{
  "model": "image denoising model",
  "dataset": "rendered scenes of toy objects such as cars, trees, mugs and chairs",
  "train_examples": 48750,
  "image_size": 32,
  "crop_scale_min": 0.8,
  "horizontal_flip": false,
  "rotation_deg": 10,
  "task": "denoising",
  "loss": "mse",
  "noise_std": 0.4,
  "arch": "unet",
  "norm": "groupnorm",
  "activation": "gelu",
  "weight_standardization": false,
  "widths": [96, 192, 384, 384],
  "blocks_per_level": 2,
  "block": "plain",
  "attention": false,
  "upsampling": "transposed_conv",
  "init": "kaiming_normal",
  "optimizer": "soap",
  "beta2": 0.95,
  "lr": 0.0048,
  "beta1": 0.95,
  "shampoo_beta": 0.95,
  "eps": 1e-08,
  "precondition_frequency": 10,
  "max_precond_dim": 1024,
  "merge_dims": false,
  "one_sided": true,
  "adamw_lr_other_params": 0.0019,
  "grad_clip": 0.5,
  "l1_shrink": 0.003,
  "ema_decay": 0.99,
  "steps": 12400,
  "batch_size": 128,
  "epochs": 32.6,
  "lr_schedule": "constant",
  "warmup_steps": 240,
  "weight_decay": 0.0,
  "adamw_weight_decay_other_params": 0
}
Rows from block 9, named by matrix and row number. Each number is 500 + 50 x the weight over its row's rms, rounded and kept within 0 to 999. All counts start at 0. Numbers have three digits each. After the name is the row's rms in percent of the matrix's.
# conv: 3x3 conv (model.decb.0.1.conv.weight, 384x384x3x3), inputs 322-335, a 3x3 kernel for each
conv.70 116:500500451557517552487502515483418482434490426499518580503436423499492488566490474547518522517446490481483459494540600465452493551512513566512464503494473535561561451561509503528506496515408528470504442469520493544510506418479593589381455508532522508398519444502506392435468531451504509509485522489503427492474502513513500563503511427434502539455460501505490458464525504473439490
conv.71 096:492475481495520519482505440476432501562750577505444368489577497522544480394541559574506451413478505478606492510492514521501510502511523625384483485405452497509541602520423509505481502549496461559484602543458465480457511518495473496413586522433522434304591565231525574557515534490524460498536517498536575494597605413471489476441429499488609514568407491500483494430492392448520484
conv.72 096:457451455542532501495524492545429479563536293502389510463532457485563590493439483447514494539464505588534477461484514501501529488533461405404531523469499561463593495519509430487544530485470515532508469430378557416473588488452516358346423351454495554492469458617519398455552507523508521442536505440501503514555437600490459495433528496494571562462487478505516391564529497436458445
conv.73 108:519498500519563491491547529457574499466488465494476465477441485376454464481611491486423478398400317482479432448427501520545486458501500504596505374501529495513503504462486524511543496516480505507497478498494488418474461549463483435617483567468505449474444486538464534498527424408397497574542506508585545512447514484506485464504504507498439516447442457443518498503219475518460533
conv.74 099:484555576529590570492472489500529456509458600497433536502528425553476523433507508449524493443504397447452504569453504494647585518564523408450496472556433505586504499598500449550462492445493460481534520419467501503505374522441577487421572429492543478537363477534529490516514472498553466488508601608543443520530446492498529500510340492500522501507497505438567506577445481471457494
conv.75 104:505499513534475465494534492529489486502547482464502496445438436559425525468543477611505510471527467507466480469480494570463475448395369526479568558518445506471488455495500486491452437511497519408485422434550531528470529481545520551505519497515521487498500472436469497432449615495504523480483589442492550575496587448490531447488487478505456558486452515487468482477475495487436488
conv.76 107:518457481478484511494519533513473511507498500500523506483520500502543478537499490546462486521479479527498521511488500430517483497504512456492532480663636597352437520518546470617476621410532444334492316308422433525534503507512486496564460486515516476456499524397505487493485491528452549568483432521477446431497485513516498502506429500432481540494493453476489468476483466505449487
conv.77 126:502475536498508508488491502590445428490432462470382442468479507488561495489519507507447560503509480517498485498550538479468534446471510555552445584526488392412488470497431539491419497449474493527514483439650526474455473599449444490446480486559486460484487450396471536603506495516473433456531536483503474501619499582549520496507524458509524463521471496449487507449498488485551499
conv.78 113:504514550515424505517474492544582507491542514427557517524454511490554453528544395486498503480540480516587500399504410407636475519516490499511536532468480506424450497439479455452459395492495508461497573604521467436498483462542519415444530602445497435479652331415463412480496486467520465472473469506604475469526405511606460480523538550462582494489446572482521492506575538502506483
conv.79 112:470469502486487457500490501522498514416619475509538437465417476482657478528489523510500502519452508501459490444531588420548520478544486474472404457460574496346392448515506536514469503571500531428480516379424462459465483491589503402514470680422497500479514524456565585503462458509514605471456496506443474514533546575467545559543451381557530433500370495483446524553439516453573509
conv.80 096:518480529482508523438540479648578472528509425507424481500564494508513487400501502478502476525479508499525553371532506484449568493531491520498535367588483526562475515495484520559478420549497484501542529464463542518403594553445530405523514558489464474512449433540508477586493507522489490505477440491463450504405603607445467485549487500532343487499498521419384521504538461495454521
conv.81 083:464552482514557554500386505435480530441481498424564531462487522437601507537573507490395475515489480513478507494537552438485504431499485470493513590619460495601531485489509502539578508534553493506369502487485517531477526587518516526483538559465398542485520535525518551483514472471488475492544541529464518483433523607490483545506583482495578500543525533490491425494489500563422449
conv.82 094:536476506497476488457537539459513516544410379471528516490535578465513492485467505533552509488536481468509503646532489548493457442436473510336484382548630547497485544467499507628520535479534508626513514484310560537530543502495468441513554521446470531499516541396525426556505496501429540587479500463485505551487451441512491472570541558472448407507599516497418444470490550494472453
conv.83 106:502461478540554493487481529461504546546659586465511487470503443406542542517537432558514522560507494497474498528569529498551515480565447465500551502543479483600471503420471503439507483436444465479566470636323547486407482472519528579494514473473505457523486383446518498470464530494493540592454435443462576574479699425469500479523395507501413493499494475465434485485570513540521442
conv.84 115:532495521473432516495444502497314459473356472474427449488512464511503505447418443501469533508492562492510469503505515459456556518502491512500472548498438497513499469498517486351463346452531555470507487442464508492504498488506467451455537495488479484463503530510384486574528482517607488444510517483466522476438469483506513505480469529475419507529489525421478490511555477479476515
conv.85 105:438491493491443500525489502597562539487393594520533505453496473494509478436476501510559498460532495535406517466505489586507470533539504515447496502482254477502501541496504496614494507479456483499513479394513432533528479435462478376499549489504511517471505548482501568444455432419495580426504418559538368469536501439489495525498488410469486564501573515507459542468348503489424435
conv.86 111:500498499497500500493487490423427419434493471402486444361424351390467380302390326373435351412468429340408397513526529508541534466501495497495469485547499499482487395463396501580520443546448496500480525511498496503503491506456536567576521506460468488491510487457465483464446469466463505513505508527532526515506498499503506512503547500484511497488526482421423464480498496394439457
conv.87 091:529500500488515500437506525545359442487372372440500478508506528516457512470532521493447451558507451556556390504599572490515521476509518459511513511529502465461512445451520474499500522498525462525423583601482501491487525389503426502450493442436461463471460554507501564549474555527448532485482481505494506535438568476479517486503426436476478410500527501506570496418583527499543484
conv.88 107:426569484528547511530474495489528558488490499498573490465448472486487565505561457499438531543499492501483482541537402551552463496513468551471492470374429451595521440499450444448462463554502584619532459544334467475448545473492489343572502524520454468534508513539489493549519474501479453480528448427482510553501583469516475502516504479440457482446489559473542518463503490470503448
conv.89 102:511499500471486452511474460546341504424415564380396474477435484464560437461610511463523466490454493486501587560544477534507498537553528500499578499574458461472521530441511421465521451464426478535532398298488488502514477512495504422465598503500532513518441463443485428495478543542502496530498507487555516509478458538478471526461538506571527429517478473567518511484479534514481505
conv.90 099:496490477475515477499497502514575476595575515486476466542378475458443483499484510440457503523530517507489479443471526522519655518512523462440521508564532528584443520486519461606442496393448452462510532498507471464525402463485522668513493599547496574395557522411582465317495550562486359481548435508495517534500571542501531564486471462593504522508431526460519500506546510432433468
conv.91 088:464495465487510504559531514496383380512477566508476640500463534434518581485576479485448428607523532488499495547531475517670531490573525560448427468553544510507479542560506500539551535546443484426437509468454502548489461542357499605535486486466492543397518475464495595527510487474517512559493495500479491589513607595580505545485502415446491518488438532435489522532503519510494520
conv.92 106:506491566497530581488521462480456490509578485535639500451512476533547498510491520483595462495569497426519465545610462540508522520596516469492432580568502484475545569478402567450494510609570485527529451453374464544511467465497477593446485553459471436528532497420534482521589472527574423463485499530536487536498492471513467455503465445429398471499510403527548480503484510394515530
conv.93 091:521438520609577562493450519404521527391435495500463488481482500495648520525480465610501509504518498479519506515500486507514568457474582463511486493511514558454490569557541428341515551566552500401468487459586515471495516566537494487524501529502527489457539526533477478573500518438550516480520507486520473548512476504476513480520499460491455489458474498483499443521441586452507500
conv.94 109:465439512472448433462479544505462503580510445533442526534512520472521490422521525421502528470466552470537545534497539588465484536505401511536448480515536524500507529476498451501608503553469471573625578402548576554436471473451548478566546457470509531560494402490408489567450490546506399481584574383541552493539489511537544520458502542511440531528518489479516487513432513501530456
conv.95 103:495567518508577496451496505549520525500588514425504431440440468468514506456468535488440500534529464439519487534542487508515570515529549501410414499457414401484602483501517453448451516501447513515434487360418473470543529487467551495502471526495440575503493508489527486404411490464546520517530465488470424458477489429542483521458479478438454506505531478440525509507510503526469485
conv.96 098:522487482489534499496520487396485441460507525514491517483500484537484548477501492424545496475640439485463502510576599482498511507525500414484537566537419517497489475494507499458439507471511513467459463534473485545533426556501392562566498453530582530455550436471447551469505493526526470474504530452555528436566571523584430540516482465506447530524470497454625360451473509467485464
conv.97 110:473496538554529505485504514500518520473472483436476456479486569537483492494481475505528516503474510495485519457561525432501516479500434559487548546435427517518505512515536471513497479503504485480570543578628525539518485515482469470452529558513523497602487388629539576550514481443425533597550474411402551540510525503485506439521468522401484484504450515470482484513504508506527454
conv.98 084:490417476479775608462814497561530547480424524550454501523435473502528471490519481473513452495557599499488412537463551514530514499473498503500473483519420504542479490503504502566499512515486495529510470516500516513451508481482517479539510525485524534519478411575488596455541494467519492558486468459476553482505551492516361512499539545454471594448192489506499518515203487502529515
conv.99 097:446396507447517485536552468450447421514475415553326475496428506412553521479491503459531491482490499474501565516518509501552497472602490498468459543508479561463526575486539435434501401518495583462476487464556476506461472537520581511488475380525497462470525552482412496433496492453560513482448460465462486527473482518485425459462497448476399477405361592512414512480478508531544484
conv.100 103:507480531531452465493462458507482512521424448506626482477495522481506463474543389499509498511523476516519531502527500523531439505525467445545518490481533490506505521606517501489434519504442527523607533490500529553511496491512497502521495460466506549474537594543468357424531495511561531570529510500486534507506538478510469515441477505447463449466513510471548499494558491483451467
conv.101 111:498518513461526517453579473639570442337514523496408507442475419598577494422556470482597517584444496437413615468496547426499501538511503484490553432503501517488567437499504500441561478509492464499487389391520510510524512504562489495493559418500504446509573331537521457492487499537510447526467565542508510483513567500492500452455529567516477495592401465538483459486429499470441490
conv.102 099:481420487536523511460483530487447437570500458570489506539483513482416514461575476534607573473513549503479432472565506487604526494460563356506450479470657478530508525541485476570410404501465505560580492465496511506410460486499498486499460500464505396463558637583524568502474543490495497591396523463493462433490438411524445454483534502507515548426472477531514416508429543516556544
conv.103 096:499535541493416500424451462557473528437372383619534433537490469446517489516480486525515524460472489537504478394505480496583424522495478505487435571459503463550450508524479508479494498508503442622506490505559511493507494519551520514489518544478502476505433453467501495554501558524485506554469504523387514597481398400517446595528480505380477450570496551498501487402251443559554506
conv.104 115:474489508492491500488450451499480436498431401499485467338407369392441419380445409343420317334398310323414316518509497543556505497510492443467449476517574450488483423426363503595493449498443416492475514510475501470439434434417500492481516495473478459497485493491501497510430492464477504531492533498502487504479478466488467469465502507459484481499468494443474457450491450457455431
conv.105 105:499483485463496517470504428476464536499538553534537473560511405497394519479489491489485546571534403497453444491508479486512418513503563572480514507361402522459511557477484478559480541495499568535461372505584457534558453499478536388435467484488518515648467392588495497477498495487434441488538510481456470450524396503585506470505481473499522515508557458512506499467429431479499517
conv.106 106:527473504490455475497488515498499389494497472532555486526474473510592510493506453475496459542452469445526507548596558531400498507504560497522576546445439558520504474500501552505534505782475505453475462574531496497427438488532492501577492482507458622454441559457494506510510512502431517548439487531451504568577556416481503515417512539469468448599473455510510497523572482484527513
conv.107 106:462511504472499498468543488544509592524439423473476489449513508493539511435481438547505509458597480530556479534501497520458511497464495575507513431299338495577553443603504522571540449518450555559516546447461527479482500443467567416500501474476536506547495502426503497435450546496367490507504435499611449489491435440449481481484529473494557538522459508472456498546536521481504447
conv.108 081:488482532524547503477568559449497443513567501534517507497614451494497517534482458483491497599653524465519456554558553498482484567492526508496508540481481484538519500533530507233515517391507427485470503546447449518443516551533509561515468514529474504484450477575511504495497503507525501531513514532486538506501522491421523494482481441569553539477537503478524499499532512504560490
conv.109 103:511533514613527548534491423484454566455446571472465445450546510454598541487481482607560513497425484402508493511500465479518501515519498531475484490410490457475494440496435472523464503478493544427454598432545540406521532458438484502505506469505505508483470520493536557433530471443554508512509476466497518506495492504521573530430491501503514495494497476512525494390533483493508482
conv.110 088:505484500550525464523484474496511459496482503495424507501465509444469499318180220506475482474485473498408510480494482513504493526497510488545484420512527448459526514492471398577440539402530487487477494445491499492526494517515553464520539457481531459508543539467530510598490420487518435546590546521457489495483632581521499490505498487501462525449402513499448477481451483445351480
conv.111 097:557547536524516520491529572547475499566442442491546465470568510512467497499479464469581476523593502466532459521534471456510458478479514540461506742602384385394516392471530454446482523409496477532500600439546513475503450494482613507541472520459656637530488408478512472471512522477508517440534525507530436469527436428522584494467433463509498542482457540502548535486477490522501448
conv.112 125:503508528531545526547493522481446442443545513535514503524465488481523504468504498491550496531441491528468470514383570380609443512573435485503472518478412541504516524548525530509482530411499514440482506475487440421458415489497499451484495482471529505443538458489532466422435518488482517391528461462434491481503499529509492501472512514486486474438491558505549458512419509474502506
conv.113 094:530504541456390511610453508474640460419516561420550454462459508495510512492525466509498537501505495509506440486553505482499538529506472479442522498436484495463591511434545502500490460447449487648499447494515511479511537589484589574576534595547499497506506500539462495493507516479502484512515479479500499522499487590495462511457523514510501556469467493448387553432496429540480488
conv.114 101:507435535487567494523543536553630568371439591356482409449494488502517523487505552489508468491525507491454496503467555514576488512573470505470425522473559509442494493453452542432502487511487403354510486506525498565548634600472457566563509667419490452530535448488455476482465443489474499515471491500501502470494522505463560507542480501483489504512525480473394460462467450499572514
conv.115 100:397476526428550510488552509479496477545495462523494523427491468515536466414526484496468482509476458523498497578538397509608545535588612515477532415465422497529510494467469498448445519450428418412504470485562522493458538466513402454491517523466498523476457396523481476431502463503472511473450453500505430456501544541539550404500516542458346551420419506481455445515495523471465563
conv.116 092:532570473506802447422520501500341503471478515494529444559499454483495504479525455497607519529517367535386462487518499499503548492499522546502504539451404471457557491495476483497475478465557473454542518557428525475523465493465612638413592471547555529500452485406583501478475520544494475490499494419594537506479493654426541596477474490467361587464437537445507522503548480480532460
conv.117 095:542509433518472480509520506474647487473476531453560509465548497497514529514490531459433622474515492560486469456592648467562569520530426501469459508499481476508498527489517569536514497504455623501505585479449543459493439462447464480519440455457561567601455429575570585476507469469516457462543485493501489468521511520529488478475610553538493520513378527486478481536538493540454467
conv.118 101:488470448461472516451486506481437499473502525496559484433485556516587562521484379576519494508483576503539492567540514485516435492477514516501445342473503545497416501519477505471456434494504483381544513407408488457536507511442555456505499410565398496605492596476466492459549490475542340407485555594558499521480412523509495471420426502536464496485487488504482527485467482552460488
conv.119 102:467528522475475516442487453478485540360476552490585533513447428438566536476530482410503526550562510486437478563522465496500501508575508500487440508460406498224390432535503491576467443522463479556491472532394554465458506486482545463461526456483370458539452634461532618532495540515525516576479473492442572487472513489511466476572502560432520473535537459435483523549546575484571496
conv.120 111:478443493514524452473460518465545561591530543481515568413432500496587492545543491544514458524424515456528533438463439458497495515428484459571419532464460452407496520446495545484458460432496682496384377512604445499496455499504450390450501506485511395470497660345518539476507483491498488578485518494419537506516434540554541510509488555464454499552502491497444519478480496505526492
conv.121 095:488465500523499537505475503546487501469487489489487478475487490441463503509480492479483513599554546469488473488490514516435484527509484520539580466500511502529494530529505460265490494446502426492469398520513495514493515497466510560480507493495492470488450492509501525487546503491489480523499489486488435473379479543493506557515564532494499502502461429459541465601590524483528433
conv.122 100:525423543517514451517515493481504498498482580508577491482486486475533453509499496504491464449500435456622519483470435500521562524465501521553522450542585353512424580407401450462501500516406490545524528498444558352509516463427567463454491654513482379382489475424573394583526556507509525590485497438513513520437424526511490528425435514612478501540520497492459534452504479511556467
conv.123 086:487476492512468490511438457513466492412487520467495524470503512549588499492501478515532506491550569454546476489613521460536494541537519422430512580391497409482555482516472481593475503528501536359443569651427452557502458482538489531486465542567486406438538489457486508572477501414452517512560516494526494498540446401499341488468506507329385449535513589431510480478506482455591446
conv.124 109:485494497580520505516517531503488530531408441531483424496479425488487528463560505556509447483582501479492440542499498505440499509518472462582532432421387486475455460488520457526523527492495478476514504426546453498541534535417505547551547484516503565357463500479511462427565495476487507561488490468479466499464547516480513494507493485424545512445552588499500494532416560526518474
conv.125 105:523464504507514453412526490500503500612397375481432498495536481486508505452488529488520530433503512531507459456416437591519505648508497412499445520489460496459490477504487493484500494493522441631510470581477578521541519464488524396484406445510617596448367450513303519575526513448564509476565539487550474547469543505471505496537491512570532472553550512499465482476497432509513464
conv.126 110:531458510472481525504519499504445467460497476484422469493514491480407512508460516531460500512548450616519454445558567487592445456560521527473489527521537488545560499535557468411537522535510386454422484453461531471497579501461440560471518497491510408411466559606477468436488523488493502484466499557559562535452567544507571509424451501507464357471459474502466480452499522435530505
conv.127 083:500520495442562519489476403570428490638642520498406497470515474567508471433449614493561493475585479489518511582477544454493556530513543534436468471596505391525592454490545539493574394507487479522537450485518526519524508534479521602525441495509524485486407586543434589505509485475524476476586530548508486587483605485573410433587577498469491462594555540520529457528531530479511494
conv.128 112:480503537500509523490507504489393470511512529542344536498510493464462484515514525489530482467501502509399511476545525472463465545472507500405487506514420450512481440461567533534476529533514571467479479529402493453532483424536517458426491449505536493479440465546504454443448516503469528477472476493427407416403474525476508508484471537495499545514501426443537504525544468487474524
conv.129 106:486514524490621455466493493499381411499670460515519517456473509520491500527448464462450479581552533504603449611592505536532482473495486485369475543497407547446408519462612479485487511400487536506517483488462536498473514476491439496522592319458459380504467538551503545383437563470475549477535511443504470513538504550491494506526468482454546506470498420533510520448490509577465480
conv.130 104:492465508495490532530503497484506389475411518485440630503488454586488442476519507504472476500533450488500495506501518477524584480458499532587520453494514473406572542477503504523489460494502433552478496394515502535476453475416446538532518439568539509511442534526518397499497480512497436438544528505507478414563478461524506460456476446487570384568454540423500475517596428511497511
conv.131 105:457485500541495497507467446492470447482417465495467460459531498370511488498492462448543500503512419491494522505562419490605504459474489478481581532556494529509520563509440519602450540490517504476445469511586514415486422501504463544332528597476533505550403507512468533448445466483551536453402461474462525498376561499580525527540469444474497480536482528519510529443491555488371474
conv.132 082:507439513490562485512474472513560488495579460505498488528454488497569380503475507489493501522534572586456471542511461636556519525639478479513447501633381491516530569466535490474457646454512499539510497452521579481531472577460563549517520499474500515463461457459534469525531517499501529510606484505492556497486502562469575528501493497441450500500478507495521410403298425585435502
conv.133 095:488459469506516532450492513468488498556463438571661496484401493470507565503510480513479471582519494471436467493514504493524493473513427460523448540601535446487529509451549541463540511487521491536521524403512549379489470521479536526469482528490509539339457591504453455472449464515540531564497492498549425470529544528519449494465480531436564485479498436502429463450522510509387504
conv.134 110:455465473510480502501478507525513467503539539484504532519539573507539422512474477518513511537454533503486586487542567465500561492477376459521547527499422536459500506486477600558468464518521539496586634456397488563502524463456446512538509495573521507460438518456477506533520543481493486532515485444519453612533504555497461508504472515524536476512512482496493471491503545471465499
conv.135 095:477489541556478595507451470468674574559370522458502427518456476491441525506553547543516508531457501551544509495498486517489444510504504514591485414520388508483498541502470537624580507509546501538538540751505436495458526558607498435453485479487557518478448443532502541448414442504496487438554596496555516525525540540520492481529459532512510436468486441490489562485475447544376525
conv.136 091:426446527493618511515495484446554561275502420523509485514439530508503566532643462537523509483610487467619523555608501495507487536501491584544453497485481516486508459511481522593518544523468477490462497509547387478510544512486583503455523498591436340558515362454506516564444506441498474486544507501509504553486582493498509479498498515527564533507570436532645504568458554525483418
conv.137 090:415523524498479540485548453491528518467421514509492452586530495501499524506519534554456472631564487524454442468558481491613513521572596545505448486561626421542462449528493442516479416455417409526541469495544505524506409501504506523593493523509516423508570413506475471548492469365517525449521553560522568454475359485541500504560461490547502565565518530504519443548509516529514487
conv.138 094:568500512525496507485497518547681536500455423458437506483552550488509426515595482552530489529502506509482478425478538471508465530551464557462438580468526497484523479507499459475472497482494490541491581459447477502465505438591620398493498491445510510499485409456559503501460483454634580510508475475497501513511442515543402485452475482346428507568495523522473471493513440456509480
conv.139 121:554469449448508529522505517479473500445465517523486471462496508553467486491500478561433477529485420475500499508445493529653520478490436379497483593363524512478497516507507391459426495479394479453502516491527449432576459434491501396470511480464424559476524492471470531523513429497521473496483504512476515612507461500524516514436375526508504506489386469518501504456545406472478496
conv.140 097:521519447501541540429469557487641532472474504590279502507508490468456516539603451504473530494385476517557507494490491596526501514497551471563493440442502519450491526489495552554522508499467537444554498598378519477463498365503463255403522521497549523492348430566513505568453499530507485449537502496544626462509518443453521510458404534456398540520532555379571476508446468494507537
conv.141 097:549492530495550485510478516485495553446511421562475540509502459498556544466488492510497518563474480520507451479534476495424471395469518484558415445439617525465351394487463513562444569426526445621503497446535505501554460462446498588533470544486517455473463546558525464458513471473459452479512526509558599502414478472550498439485463530549412537427506512534434490466431551534482491
conv.142 112:525483499524478508482500449482484492566427438481473444479509518528608492544430505536508485450478470489665494527521478504662503492469477426428489460472515556674434567517484596596467500525460509518495500500482435547602497547501519568561502528551546540514481413499582428382439478409503545567536507400453507535534447408511563504509493523507492355499510441510487508498505496506493473
conv.143 085:475485536517480420559484491480564425553547552460545580503539539498462495517493536467535543511498493505536496510534573502492512486494467463462477531515538502517445497480461528490597497493490536534509486496458567433454500506491459505603596472437427571454480517525476446530482521483506480580491426387495499492500522592465525507476554532669508437553561460474518501526512495494393495
conv.144 109:505533525482515466533437493508491558502562433500524566527493594494399443369458504489438430530530498382472438424484493406476462504494503469494469576554508510487533549475516405261567516383445454600441499423450496479521530498492518446417519567541541505621571427403561531405482536476432604587490489556434439489497462568506481522495573490510645574411426585485551483434466514517422501
conv.145 107:508505514527513541533485502414450528458368406552441505490502492492567454432543464451527512505531494484470531494444492560518508442493481430479429470535484533525546584516498527517522424513496546502440544475545452475587485495494545421515527514503547556498383485496490491501507474463657504445403508533523515580474477538417501515498534543443490468510482521487466511518465511510510462
conv.146 113:486464532479598496547530500478448476565488459560546449434539490525491500483436475478520467488504511432504439480506557561435490627470509486487474461496509603617502544502443552450506520422435503557541516433557495471533499553591441713630544511487631490498469428485465472537516492390476609509498486460478503504480526567483460452497542515517456409555490526454542487495382480528486575
conv.147 094:456466454488482382504484533546461534492440482450419448502501562422471526427490485502498443515547413452516497553468540442564489520510498483516519469515487496473538596529505483380458510455377441458511535570461503566505495519484536375541485561433522405530511485493539492496550526478500578510516377506497487547518486504467552554538494493493418511520491512473461494488299446450593494
conv.148 097:522513460495556501483527520516618487292421611507387476469502502552537496412543510559546389416506466490520438488529492572496390475544466465474487474503441506360487570533466479481480561495566510469489504439552539499516501529536508407508417496566540509465494476680513487557417483528548541525574499486489454524449427533475470542509543507577410451483492469441529512499525454610423532
conv.149 108:487494455501513474536460454489350477516516487507522518470487463401528508432618548423472463572446498564452512456496506488545562493490501471594527492625483432432492415485480457521487552638416404552479434495397542525531473489560526570587505491501476577448496486445511576503524500504575547628536464479588531613621469514563431502513484481488520496474457519471479441505538459499480473
conv.150 077:565543390632511483503487540532547544571584502516585552489520513536469570494489541534503505495558629504490543469604527517487486453486477518483514541506506517568585455444502502593495511489485478543469563501444495503477478519415416655556626544567419547580486328545393416416505509479433480546438506510492547541424459479421468584522432497507413457562508534587519623524470494547486536
conv.151 090:573482550626567516531494483515383493365481643459509502478575534429498498530573474554618512502503515433478492554573536472555533500546471520582427494519487536447493494493507523556473462546566519494504485543491576561444529367474519458600508514496606521473526449514521593535481510504535508512455485541569537460515570511521487501405480443474358530538592471522491491432597518540496477
conv.152 090:510482537490541531508512460402488455484523549441481534505468617555487502513468521551473427506563520360604508499550497486504506522541497495433473539566530579489405538551495489443557501353467522466522414552470389512503536494479380504454515507492464478603557443515545567483491516463420554465503563499455469501472472507566474539446543466434591506467482462448595528537624474491458549
conv.153 090:459468512473488476513567558521533511558522503499502469599555547569446466462523432473564477559531497495431491496480525492474504581587507426498517522512533426487513398430533495501468526527559378501578347544494481509502521526466566488617510582523517587502475503417535476629546525459546546658533464608458497513460454440481451493443459494470433481518501551496459493526512522473488498
conv.154 094:462469444526521548517460510533516531587496638516534515443454505530546542644665507539559458622515503556507496463534532465511498494484505552521456514462490493488538367478515493376446530468541547456542467496424541441483499612504574576532459487523484437427496678481520452478494485430476546468521463529554460499521475477420440462575482523509462459489488467498448525548527455474469480
conv.155 104:474501489494491514416511439484491533500435475498478510500458493496524497479530492487517496560575477482494483450493501482480568580598569496575411471515520486486527557516518491549455558466441456421488498462500472518509474561498479503502521471453526485503452485439471436468543486524521549517502434471443550554532499499474452538515494485458487483464496502488422496501340500479383511
conv.156 101:449507494489512512422513520491441463614514563502394493436472401572468454573414505437506493521508522619496498523486465565554565549485439542505444496576650493503552538447485521407485482491507465502452469556532513499477598526485635555629429483514577559475488353497487592504486515453483519530444543522539567509471503477469543623491532530509497498577487542516442510438440466554555511
conv.157 085:613527519515562514504552496478528462537428521634381478568515498467497501518481559518532499492500495504473503428447459495560455522568471493464499516496388442631455490571489493536489449485583482572470489459445536503495518605495478545456509436482508480561479384443534531539482582487571484462461491496597488429480542700482493588470512452545515639489323480496505503552484532494508468
conv.158 080:500464522443487485432482504504553491505567469541465530551522509417460585525433510480499481504503543505532516488509531527466458509425533440477496493355596531484483552507586471411539560420569492492492505695444494491498471567468453453502542471443526472438458560441476505504519502475493507491505508492518473547514506513514569613516503531524449567500430545526520503487487519602485566
conv.159 113:527429526500543531563472459526573574567497527417457439440506503514458406523442496473510449448664456573475450567553526531558445483585487443489486450428393491309299544512591538493467561447472488567534525497498471554489472512516537322554507477542440414415396619612492542462536499487483481555539533482492450547418412493477417462469522478490584503509513474504415508505587497457529492
conv.160 099:505545514505483493470496496533502489454468383427496559511518519458426501491474589513481512548511486497496518503521513546583526505541459511524525499479509507552505479511569508571554503528453497502521494547422538440508491540552555554523526490502571516344510466468531533470489550495527557537620492531472591621463547534491452394507514541500554470479428468453453508415473443468354438
conv.161 101:515437470421505464527554544525559565497582562524430502533524512481461496538668478428496464571578539510549523518517487528544561506517517478532496490657455448558534493518439489538526466525510524498465521499538548498551547504465563559474486449583507528444412459503579567601477553505510564485361490496491476528533583631434511512540462502523454497492426473548482502526576415538454549
conv.162 128:483612503439549376496508507480497599492377529596442486498453561433555457502527437489497490550483522531491517530521476530641465409556500521413423515597524450497590518454464498381465484424508502527492477578450486506472554490423444475536505583488542435482540536383488593569493506511505494505459489475495698571424578515510483500591436494466489502518492552454562517466446475513489504
conv.163 082:534436436511410489463477546542539451538566467472526470470471502485505461516543560455502500543536520461502496498496459554556454486527483504528564498497532469516487544466484510490534546487509502526506511518463556499446460432507481610645517514460468500559571415467547509616510526522434515632496547537516527542521495473524521518516581483421529432478461524497497457496482522481593512
conv.164 086:496525435460576505455497492488494518497495585514493582506559469433561488568502482516483527534486501493532511508423517507534542517490541420466507607472426650512487531485492478492447529529457423415543498605467458512508515409553542427613541641517493562490527470559528450600540499518382447464643557511497530558436519402478423491530538511485396507435509438441537521459550489476558507
conv.165 109:464471543440505472505491508529501514471507518424672513450523483480516475507531504424461550571459511525468510520507519497527449473475543512501493498538472513453545501555503494536496453441490484461453451497477503523475432600554451535422425499510451556478490498582439496486504493487527459512509492473545485477584480500507562505564528496433506533472489493497537479511384501510609436
conv.166 096:520498503479526482403482494496549488569391494520583476468499355520548572501480509464617483510589498491548484532565512515539494520474473455551499416474654575490480507494466462622492566510485483492539505616450510504473617474505523381593495519523508471611448487465491495358439525493573564481534494502516499542485466458553482490503593493447419519480431504556464540383234492528544480
conv.167 099:627535514503486510496520602421599525465623540452389573544554492450448512451443473429414534534579496553571400497440529535523541502503447528529516522506455518574459485566472464469454525534495523502496573443510572477480462409464444598485427545419566491436461487548481408582512571533490424521458523515520571471473471546508425458342382492505485485551450530481504441444542513476480494
conv.168 106:469564483540503410506652505477572481401402583484335522505521503459547449481516510506428529521514518444510491544505489483575524466481418514448452483429519461514555457535403446555506464510464621524483560478496497489481463422450492523423422504522525316459525445543495630612497531416486468501509517467473573468517627535522470514532530567477467572434436469420536491535539484481419499
conv.169 094:507476556534369509496585528504503478475317472616537521465574465519575407495512486512453525476480472535523470493498513595597539536545444546495508521633493497606436540490467438468494471488449495484546512521503454445507493440536590539544467494482381491487501483619461527465535545491489546522591521512515567546499606396475619513471452457472455406500618501448529482568526491424560498
conv.170 082:536520552514413494464457571465462485543451556494568381524535504464511479450508502517554516402479495484516416427469484460325506490450574514454461523470622488461513502431570588352445485463499444428469447393422434519472471579553488508503498474530511611529473423522503551590523512489502447467515491535526461477468404546517497498456522490502309417508495492485538485485501484496534528
conv.171 088:463512562620493483685664576432515572487435521527432601524459473550500457570487499530513470563636524526482437508489519507498508500483512489482474494530450542532430478458508595493560460501474446461463467501475557474461581528468346499479375482474478494518372516546552492478518489499490493510546446513493505532453508481459424427492497427440508455511510570475492504556545501455467515
conv.172 110:465489555498509543512505485471474580486411510501515425494419372474630514444530471461491424517483520522461511449442542406521544588510459449448541535361505463531498494368426528502437488518446593524408432660523483488483424542513435327359504422467530498494456444499518497506516499435473511496501488492592454572527436568493450614455560464525507520531484519466487421547564507497485450
conv.173 102:474444499562571362459514472500525521514482391499508497449366499502498521475505497483552451506511498476430489430498550447466499532496491437476517553544610431461597591482517435491524442543487415509489612471518560447542609399478545475417499490478536496493483350418658488481479493505579516505491473437512483475429526535476490590526533513435472514486466488505474472431496565372477477